From a checkpoint of a small image inpainting model.
Model: 32-pixel images, arch edsr, activation gelu.
Data: trained on simulated grey scan slices of phantoms with and without marks, 245000 training examples.
Rows from block 5 of a small image inpainting model, named by matrix and row number. Rows with one number belong to one channel. Each number is 50 + 10 x the weight over its row's rms, rounded and kept within 0 to 99. All counts start at 0.
Before each channel's rows are labels from the 100 images, of 14976, where the channel reaches its highest value: "top examples" is what is common among them. Only what is clearly more common there than usual is listed. The data: simulated grey scan slices of phantoms with and without marks.
# convs0: first 3x3 conv (model.blocks.5.convs.0.weight, 64x64x3x3, each kernel summed), inputs 0-63
# convs1: second 3x3 conv (model.blocks.5.convs.1.weight, 64x64x3x3, transposed, each kernel summed), outputs 0-63

top examples: limb
convs0.20:48 52 53 29 48 47 46 59 49 52 56 47 60 42 39 49 35 47 60 33 40 43 38 41 46 54 36 53 61 51 35 44 56 37 44 55 36 58 31 61 47 19 39 57 55 48 34 50 45 53 46 53 39 47 46 33 45 36 40 37 41 55 64 64
convs1.20:68 51 65 64 47 53 42 48 33 48 56 58 48 54 65 71 47 57 34 36 48 19 41 24 51 43 55 58 52 36 52 45 49 51 50 67 58 48 54 35 56 51 57 36 47 54 61 61 59 51 63 48 50 56 49 44 53 40 47 54 52 55 64 48

top examples: limb
convs0.41:42 72 38 38 45 45 43 48 62 59 45 43 46 39 49 54 64 46 33 55 50 56 62 35 47 57 44 50 52 50 60 48 58 38 46 70 55 48 56 39 57 36 53 46 45 44 30 50 26 42 38 50 37 41 42 78 38 46 49 46 44 45 36 54
convs1.41:56 48 67 72 66 57 43 26 40 59 64 48 47 67 43 58 42 50 55 25 48 46 37 50 41 55 52 57 49 47 42 52 50 46 47 58 49 47 48 20 41 54 54 63 48 34 61 46 60 45 32 49 60 46 46 41 48 63 53 38 55 58 53 51

top examples: limb
convs0.14:45 43 53 47 34 37 52 56 47 42 20 48 48 54 65 35 51 51 42 53 49 41 51 43 36 57 60 61 54 44 44 39 39 52 44 50 38 33 50 90 51 60 51 47 52 45 41 53 39 47 54 48 36 38 61 50 64 54 40 55 38 51 48 51
convs1.14:39 49 48 50 44 43 51 45 38 52 08 29 33 49 41 57 41 35 51 41 49 43 51 44 40 41 44 50 46 24 56 43 44 45 48 45 57 46 49 44 42 41 43 57 45 38 44 56 47 54 42 35 48 55 52 48 44 53 51 43 51 58 24 42

top examples: noisy; belly
convs0.39:39 38 54 36 48 46 44 59 33 73 55 61 36 58 47 54 58 52 52 58 49 52 32 65 41 38 44 38 53 42 35 28 61 42 47 47 54 43 54 63 49 60 56 46 50 52 24 52 55 52 49 76 57 55 49 34 43 47 49 57 63 43 55 50
convs1.39:41 55 36 49 46 47 39 43 58 57 35 50 57 41 52 40 59 55 34 47 49 42 56 33 55 47 40 62 33 43 31 40 37 55 41 30 48 54 46 65 46 49 43 68 45 50 46 49 57 51 48 53 52 50 41 55 75 57 29 29 58 46 31 50

top examples: chest
convs0.36:54 54 51 47 30 50 55 40 48 58 49 67 53 30 36 50 59 45 48 43 54 50 55 44 62 48 31 39 38 54 52 56 64 53 60 44 50 41 45 74 41 34 55 35 65 54 31 44 44 47 37 56 54 42 34 44 42 47 66 48 58 61 42 66
convs1.36:56 49 44 37 56 55 59 52 44 56 53 57 53 56 64 62 80 51 59 65 49 48 36 34 53 55 50 38 50 66 46 36 58 67 45 57 38 59 73 40 49 60 49 40 50 38 51 57 51 45 66 36 47 42 48 61 45 33 56 54 57 32 56 41

top examples: chest
convs0.25:41 38 33 50 45 53 41 56 55 68 27 60 35 57 47 62 23 42 44 47 54 64 51 61 48 39 49 45 63 59 38 28 59 44 61 57 53 39 41 33 60 56 49 54 59 37 55 30 53 42 38 54 54 45 52 50 46 44 58 46 44 46 43 56
convs1.25:39 46 66 52 62 33 51 51 49 37 62 44 40 60 52 54 72 42 61 45 43 53 53 41 55 67 30 45 38 67 56 70 58 53 41 52 46 43 50 39 51 61 57 55 55 56 54 47 52 46 37 62 46 36 50 51 33 67 46 48 47 38 70 35

top examples: head
convs0.60:61 53 60 59 38 57 51 50 31 40 46 48 36 52 49 33 62 45 48 55 40 53 48 36 49 29 60 41 32 51 48 62 36 57 49 48 49 50 53 53 49 55 45 31 47 55 40 42 60 56 23 47 54 26 60 50 47 37 58 45 62 68 58 57
convs1.60:38 50 61 34 49 56 37 21 46 55 52 51 57 35 26 42 57 66 49 50 55 45 47 67 35 56 36 54 44 22 70 53 48 42 49 46 48 50 47 53 41 52 54 56 56 45 50 43 43 37 39 45 41 53 50 53 48 53 62 55 45 55 28 53

top examples: limb
convs0.18:52 46 43 44 36 53 45 57 42 70 57 55 45 61 59 45 53 38 42 53 40 44 32 45 55 52 50 31 52 54 26 47 71 49 25 47 43 43 60 52 59 54 45 39 52 54 43 35 38 38 49 56 58 51 57 30 39 37 50 38 53 41 53 68
convs1.18:48 52 67 60 42 60 43 43 70 32 55 48 45 36 51 65 47 35 58 53 48 44 59 52 43 76 62 57 48 45 40 57 41 51 50 59 52 56 46 45 61 51 46 56 50 62 51 55 50 56 49 39 58 44 60 44 58 64 62 46 56 57 83 71

top examples: head
convs0.43:62 56 36 58 31 56 63 55 46 46 41 40 58 65 60 44 53 49 36 37 41 40 50 55 45 39 40 40 49 36 52 52 31 37 40 53 49 43 31 56 51 45 41 49 56 52 49 37 40 46 38 73 41 51 49 47 34 45 67 42 36 30 55 57
convs1.43:51 51 59 41 47 44 46 43 52 47 24 40 49 53 51 34 49 55 69 47 50 37 53 38 45 37 44 61 52 36 43 47 65 50 48 29 55 44 43 56 39 38 60 65 36 54 45 66 32 62 50 37 46 44 54 36 60 50 43 63 65 56 39 37

top examples: head
convs0.15:54 55 46 62 47 52 50 43 43 55 42 44 22 61 65 59 37 45 46 28 47 43 59 50 58 35 37 32 41 54 37 44 52 23 54 46 44 56 41 49 58 38 74 49 52 50 39 56 56 54 52 46 38 50 47 41 49 35 50 42 42 41 39 62
convs1.15:55 36 40 28 53 51 52 56 48 29 58 50 72 47 38 50 44 56 61 60 47 62 52 34 44 63 69 47 62 55 65 51 45 56 37 46 58 54 50 45 56 52 45 43 59 55 47 49 47 37 57 57 49 48 36 58 53 63 49 53 51 32 82 56

top examples: chest
convs0.34:52 50 50 35 26 35 46 39 56 61 43 65 58 36 58 49 54 35 51 49 53 44 45 49 41 47 37 43 46 33 59 58 74 47 51 44 46 53 36 42 52 37 43 42 38 50 46 44 13 49 52 60 51 53 41 57 48 51 43 48 38 59 55 41
convs1.34:80 60 64 57 37 56 61 42 47 44 44 41 40 46 61 49 51 37 51 63 55 50 49 48 64 44 23 61 52 73 44 64 37 57 52 58 53 54 69 44 62 51 42 69 39 45 57 54 56 53 53 58 51 56 55 59 62 50 43 62 56 41 48 50

top examples: head
convs0.11:64 38 36 49 51 65 46 42 34 61 47 43 53 56 46 52 21 46 58 58 49 64 48 61 31 50 40 44 67 53 33 58 66 65 58 58 42 31 41 45 43 46 52 46 56 60 52 55 34 46 45 56 47 49 59 39 40 37 61 59 41 54 36 49
convs1.11:27 53 56 46 66 50 46 54 42 55 52 37 57 64 49 51 61 40 51 53 51 44 46 51 66 50 62 38 46 40 71 57 51 38 55 47 36 62 43 50 28 58 49 36 39 50 43 44 47 56 34 35 54 44 35 43 65 41 51 30 46 30 59 45

top examples: chest
convs0.55:45 39 55 45 36 66 63 36 48 51 42 53 42 39 55 31 57 51 46 51 42 38 52 38 56 35 39 49 50 61 57 55 61 49 54 44 69 43 35 45 63 40 38 42 60 37 50 32 48 55 58 47 51 21 42 40 46 38 68 41 54 45 57 60
convs1.55:23 67 44 76 51 47 32 38 47 67 57 53 49 40 57 58 41 54 57 54 57 63 50 56 59 53 60 56 45 58 45 55 57 62 41 65 54 54 48 45 52 62 43 37 36 66 55 45 43 34 44 55 45 58 52 57 49 43 41 33 48 54 30 60

top examples: chest
convs0.63:31 41 59 48 36 69 17 44 41 38 43 55 47 52 41 43 54 40 42 55 50 39 47 54 48 36 40 42 54 42 34 53 56 54 38 61 52 44 41 44 50 41 64 43 49 64 53 33 48 43 47 54 39 43 47 46 49 42 75 51 39 42 61 43
convs1.63:47 51 46 52 59 52 49 51 53 60 67 44 52 57 64 61 58 29 45 41 57 80 45 60 53 52 44 77 55 37 42 52 75 64 60 50 41 52 52 59 55 46 52 42 40 41 57 49 44 43 33 36 42 65 44 52 44 62 43 45 54 57 60 50

top examples: limb
convs0.56:39 45 55 44 44 50 45 48 46 61 44 43 56 40 62 48 42 55 49 69 49 48 57 44 60 52 43 44 74 49 42 45 47 25 49 40 57 49 41 51 59 27 41 40 53 58 30 39 59 46 47 63 43 50 62 33 36 24 52 52 44 51 38 62
convs1.56:40 42 47 62 25 47 37 44 50 54 39 35 55 51 28 56 44 61 59 51 49 30 53 52 32 38 42 58 54 15 44 48 38 46 51 61 43 47 53 36 49 56 47 42 45 51 46 49 49 52 47 37 61 63 48 38 36 60 59 47 50 44 57 56

top examples: limb
convs0.31:55 39 38 29 46 53 51 40 47 57 45 33 52 39 62 44 38 46 42 42 39 47 30 50 43 40 44 45 38 28 30 45 68 41 62 38 46 48 32 59 55 42 55 39 47 41 43 53 46 44 47 61 38 54 35 47 38 43 69 41 52 47 53 53
convs1.31:53 66 36 60 51 46 36 53 38 34 55 52 54 34 46 60 51 60 53 51 47 61 56 43 69 45 75 50 50 54 41 53 44 37 43 46 62 47 36 57 45 39 34 68 52 28 50 49 34 60 61 53 64 42 67 49 51 53 33 52 51 56 53 60

top examples: limb; ring
convs0.19:37 49 50 41 45 58 37 51 37 50 50 55 46 52 45 47 35 41 45 45 36 61 52 29 65 42 54 35 57 57 33 40 81 48 45 58 34 30 35 70 55 45 51 63 46 61 50 50 56 54 39 43 51 40 55 49 47 47 57 47 56 38 58 58
convs1.19:38 31 62 27 50 45 47 49 53 42 44 58 47 43 29 41 52 41 39 58 59 40 50 52 38 40 58 33 43 62 44 51 21 43 41 48 48 47 44 59 55 56 27 53 54 34 50 49 42 60 64 40 55 42 43 42 49 49 56 53 35 61 56 41

top examples: head
convs0.5:49 50 43 43 47 60 43 55 43 58 48 38 54 27 44 38 35 53 37 46 52 49 38 53 37 42 48 45 53 59 48 33 62 31 35 44 56 46 45 59 41 18 56 28 47 46 41 34 45 63 48 60 36 49 57 52 47 51 67 55 55 44 49 55
convs1.5:52 50 54 61 59 56 67 51 46 35 50 75 57 59 49 78 49 45 50 70 53 77 44 51 38 52 50 46 40 63 58 61 52 72 46 52 51 51 41 60 59 46 63 46 53 57 53 65 53 46 55 36 43 50 41 64 54 38 38 60 45 52 54 48

top examples: chest
convs0.38:47 50 42 49 35 52 66 32 50 62 44 62 59 46 44 53 43 20 45 60 39 51 45 49 62 48 31 46 59 60 35 48 57 54 43 48 23 44 41 59 45 41 43 41 57 48 30 46 42 49 57 40 44 57 55 41 52 46 56 34 52 62 35 58
convs1.38:41 48 56 65 51 48 60 43 45 45 59 46 48 38 56 27 45 55 59 44 63 26 50 63 60 49 36 49 39 60 52 29 54 52 64 30 48 58 60 56 33 46 54 65 46 69 54 55 47 59 44 45 45 56 45 39 72 57 54 45 53 62 40 54

top examples: limb; ring
convs0.48:47 54 59 46 46 56 26 61 65 29 55 30 29 53 41 55 57 53 39 53 42 46 37 60 52 56 54 54 51 40 48 61 55 46 39 60 57 43 32 43 58 63 48 51 45 67 68 57 69 53 50 58 45 46 41 44 59 56 73 55 53 50 59 49
convs1.48:46 45 38 49 49 42 41 64 38 48 44 37 59 60 41 41 47 53 58 40 56 36 48 39 52 42 52 51 48 62 42 48 35 41 61 44 51 53 62 65 38 31 29 45 57 55 45 49 28 43 42 17 48 46 54 47 33 41 35 43 50 45 44 46

top examples: limb
convs0.21:60 62 47 50 49 51 50 52 43 55 47 40 37 42 49 59 54 47 52 24 47 63 38 35 63 39 55 28 45 61 52 55 46 57 54 46 52 29 44 61 36 18 45 48 45 57 48 44 46 40 53 59 53 27 44 44 44 36 63 50 45 46 52 55
convs1.21:29 45 54 40 52 53 38 51 55 64 60 62 57 61 55 49 61 49 50 33 47 58 55 64 34 44 47 45 26 45 29 30 49 71 52 44 45 52 57 56 35 55 53 52 54 49 34 37 63 49 54 48 58 49 41 46 56 72 45 36 43 49 40 50